Rows from block 4 of a small class-conditioned image diffusion model, named by matrix and row number. Rows with one number belong to one neuron. Each number is 500 + 25 x the weight over its row's rms, rounded and kept within 0 to 999. All counts start at 0. Numbers have three digits each.
After each neuron's rows are labels from the 100 images, of 14848 (inputs lightly noised), where the neuron reaches its highest value: "top examples" is what is common among them. Only what is clearly more common there than usual is listed. The data: gratings and oriented noise at many angles and scales.
# fc1: MLP up (model.blocks.4.mlp.fc1.weight, 384x192), inputs 96-191
# fc2: MLP down (model.blocks.4.mlp.fc2.weight, 192x384, transposed), outputs 96-191

fc1.135:486456491495525526504506468520509536523528482479486481507488564503520521509467462453541505455515547493504485541475462505500501467497489527481516523478536492503481441602512497476512494509495499498467483510476468553497476507478510508466513501546507482481483457525506475467492486540528494487
fc2.135:518451471574495489492504514534450466469515533460484498462529549501482517518479474517467485511473451565560476459493493504516499456524504517517534532499502473495502530522540508524522519514510540499493486503486478490486494518525470556487494504475487504520509480483547526490507456524522500531
top examples: sawtooth grating; dashes; stripes at 90 degrees

fc1.319:513507501486531482514509499472480531545492496486507518549479477459491504552464455508496488510499515497522488484520485482499533502486524465559514463471498494521495505471480500489496464560502522514493495554477519539509479468496488497532466495508477486526501511572480500470492498509473458510
fc2.319:480509502506467487470475513466511551529462496475492497510529456447490477487493540502466484512467558499509534513542525436479526493484531511511478506498470512509496506509502508480473538457515531485506490515518516511471511528480457488489495547497534477503435505499486502487465481485496464462
top examples: filtered noise; very fine

fc1.79:531537470537494489492495520509500507464556494536529498525488556505506491505456513529508475490494472487505514518504503527478505521538471516483537500518450495497498494479501519509525515468453537531540543507448492504422491510488489475486514499512533493487468518515452522454491510460509498512
fc2.79:490441523459505544520539549521507505487494493517520515495478518490486558501482514503519510487494524495531504493474520527496500471478495553524471490477550517485509496541478504482542492504505502475547504503495496562474489488467466523486485538512497522480478511496501482473537565525499495542
top examples: sawtooth grating; stripes at 15 degrees

fc1.139:527505498512522494541494466480491481515489503499500526492492475529521513477476461463495434499527473461557475516486458497506515517498487486518541550501523510497507522493542478435472515499484527485532532507484519493476490514513471499503539526490523502524503472532544486492461494463503479494
fc2.139:407516495472504502473496484493495491520511508516531493508488511513500526490519465484494519489490470515489508476490551547508499561526485471488505548502493460457478490494494492506485509479529459486465487485486477539481524515560463530476478494524506492515507518505546517513509541489470505493
top examples: square grating; coarse; stripes at 120 degrees

fc1.247:456521493473509520520503523499519455488488524493524533508471469476515468496456438489504516462522523491493526487485501506508517471527513460530443523495483501555516521548517509538471475508508469547458470478518503538539475472469520504500484506543488481499504493467512520530531495481533495483
fc2.247:463492497530494509503500528480498501529524498508487497440499485516511473506430469509511519434486510479500502495525516482494520508507496490535541503508517521493468473495463515526542493511536524539433500496502451512547550537495488520515470463569514477481458476513509499486505515494437513461
top examples: filtered noise; very fine; stripes at 75 degrees

fc1.300:525489475543499507507509497519497495503488510474529500545452487479509517470473528511512519485518482508477452504495506507485493487522489516502483495521499483519542511489491510525490485555496455518511443511504489514508475484467502513491503478498514545478538500502494522481548461536512500502
fc2.300:509518474497515478491494536486492501476478523437517489480460506512505556492467480503507489510507516466490523480551513531474498436494502482549482512488495508450438505526508503496481494430500496527485474460498495478493505508455552522541520482498492510518517515535522476517535458499530494496
top examples: filtered noise; very fine

fc1.209:512512515487534462499497535483510510496552465465521519510470477490532499466493482497526523525517443495487497513538459494519472530503455509500457471497525520521508465496452496515502472444493541507461496482492524455489480474506478473480489479515513519491511452431512455492484479513484488523
fc2.209:509461501495493551502513518487495487485450487491530546501462480470482465471477505534515522461539488493486493495468513470477523444520462518504539512506457479503473508520474497523491494523537541511458520495479479460467522510509532499491504502503498569526476536467501442492504515476492507458
top examples: square grating

fc1.239:523503501510497467507501459492486468509484453470481499470509484512481529482485528505500489488478449467496466532497483537516522506513465457479485485518470500486494487550509485503500516475466502511429528507518516464514520474485480479504469491544485492474501514560553489478537513506516494525
fc2.239:477466512476500512466487415515517506503512490501498486517497503517512520510483507478494455521501418566480504511466506512493513539502481507499506512522546504511479501533503482501517516542516529484449555505463495470525493534478539543476515491498477499554519467552505529531489496483482511490
top examples: square grating; coarse; stripes at 30 degrees

fc1.60:535543493482502480511506520480516502450467520493481500480468513495531497487462461513496485503439523455497489498497488517452494501522497498546504521472509479498496548471522547481506493501425542527470499475502461517502479468556463485496482495528535466470514486559533487481513470502494526546
fc2.60:494503530509517531438514520479498543501526537487498527547491512497479491513469508517501457519448495511494544449467498509549479547484507507475515498494472488518528511496502457521462518485536509541496496528493490540486465542524488481503515472496499462564458535530473484509489516519490501493
top examples: square grating; stripes at 0 degrees; stripes at 15 degrees

fc1.240:495500534456499490510485530483512515508524516538486448470508522522478484515509560560500554500453514470514467502529490543505480521443458507474555480475500528523495510478521488450527517493513491511491509501508480464440510463501467510531495505504532509513510520522484510503424486502455495528
fc2.240:499536502528483516498498497497512511530492486516465457526476497479516450517488486471497481523469514553486490523530512534517518531535488468485460491518549457484534492489482488509477489512497521490510488509498515493534499512507528497515476489487480479499484465531494571511477466483538478489
top examples: square grating; medium; stripes at 60 degrees

fc1.50:479464540490501455495483534492491494527520512549473467493505507492496526473513496534480481454447483473509476500515471507515491534486444456432550476502474511526467533507545488484486507477500479516478531474529486480490524515491470528520505520535484488477444480518524461486441490509520509479
fc2.50:475478452482527467491502569489490487502492469509461501471524514521483513504491522489518492512483499512477508496519501536499492454543476504492515512484463496548478522450484513529497532534534492514514526481440469444441532524462506487533463492520523474498476484569467481506495501478502500481
top examples: square grating; stripes at 60 degrees; stripes at 75 degrees

fc1.244:532503503503507477508515496521511492490515502545485477513504527533507530521485490515516441500478468477531500495510501470464519546524503572522515520524493545480467467503565505521506517494447495503460555511490521475478474523506489488482475522504557536461519543485498508477502468455538502495
fc2.244:538533478470529489508502531492537516510486522534494478489507503498472454516502499459483484478462510478464497496521501491493493470511505488533522543484485507507469531503499504440497492503488489509472523500541527440491447513513536479501486512436489542529492496494494467486495486487469489464
top examples: square grating; medium; stripes at 30 degrees

fc1.59:488453532506491498455497533497498492530536484515511491492505566503507510535475521519504523501505436481534521516474511509497495508475459481487524467505538549468473448520484513477498522473513490507497486527542457467461504499467489537492494492513487473496490509487494503489545516479480500483
fc2.59:478536505467507471570492560495485487528482523560481537512495499496519485495522478486518484491504476497509485498550535482475522484482504490502509466501470482459513479502477504518486507483484484511490454507475511498463470524449487539517488500469513513504492525454502473518477475480414487490
top examples: sawtooth grating; dashes; very fine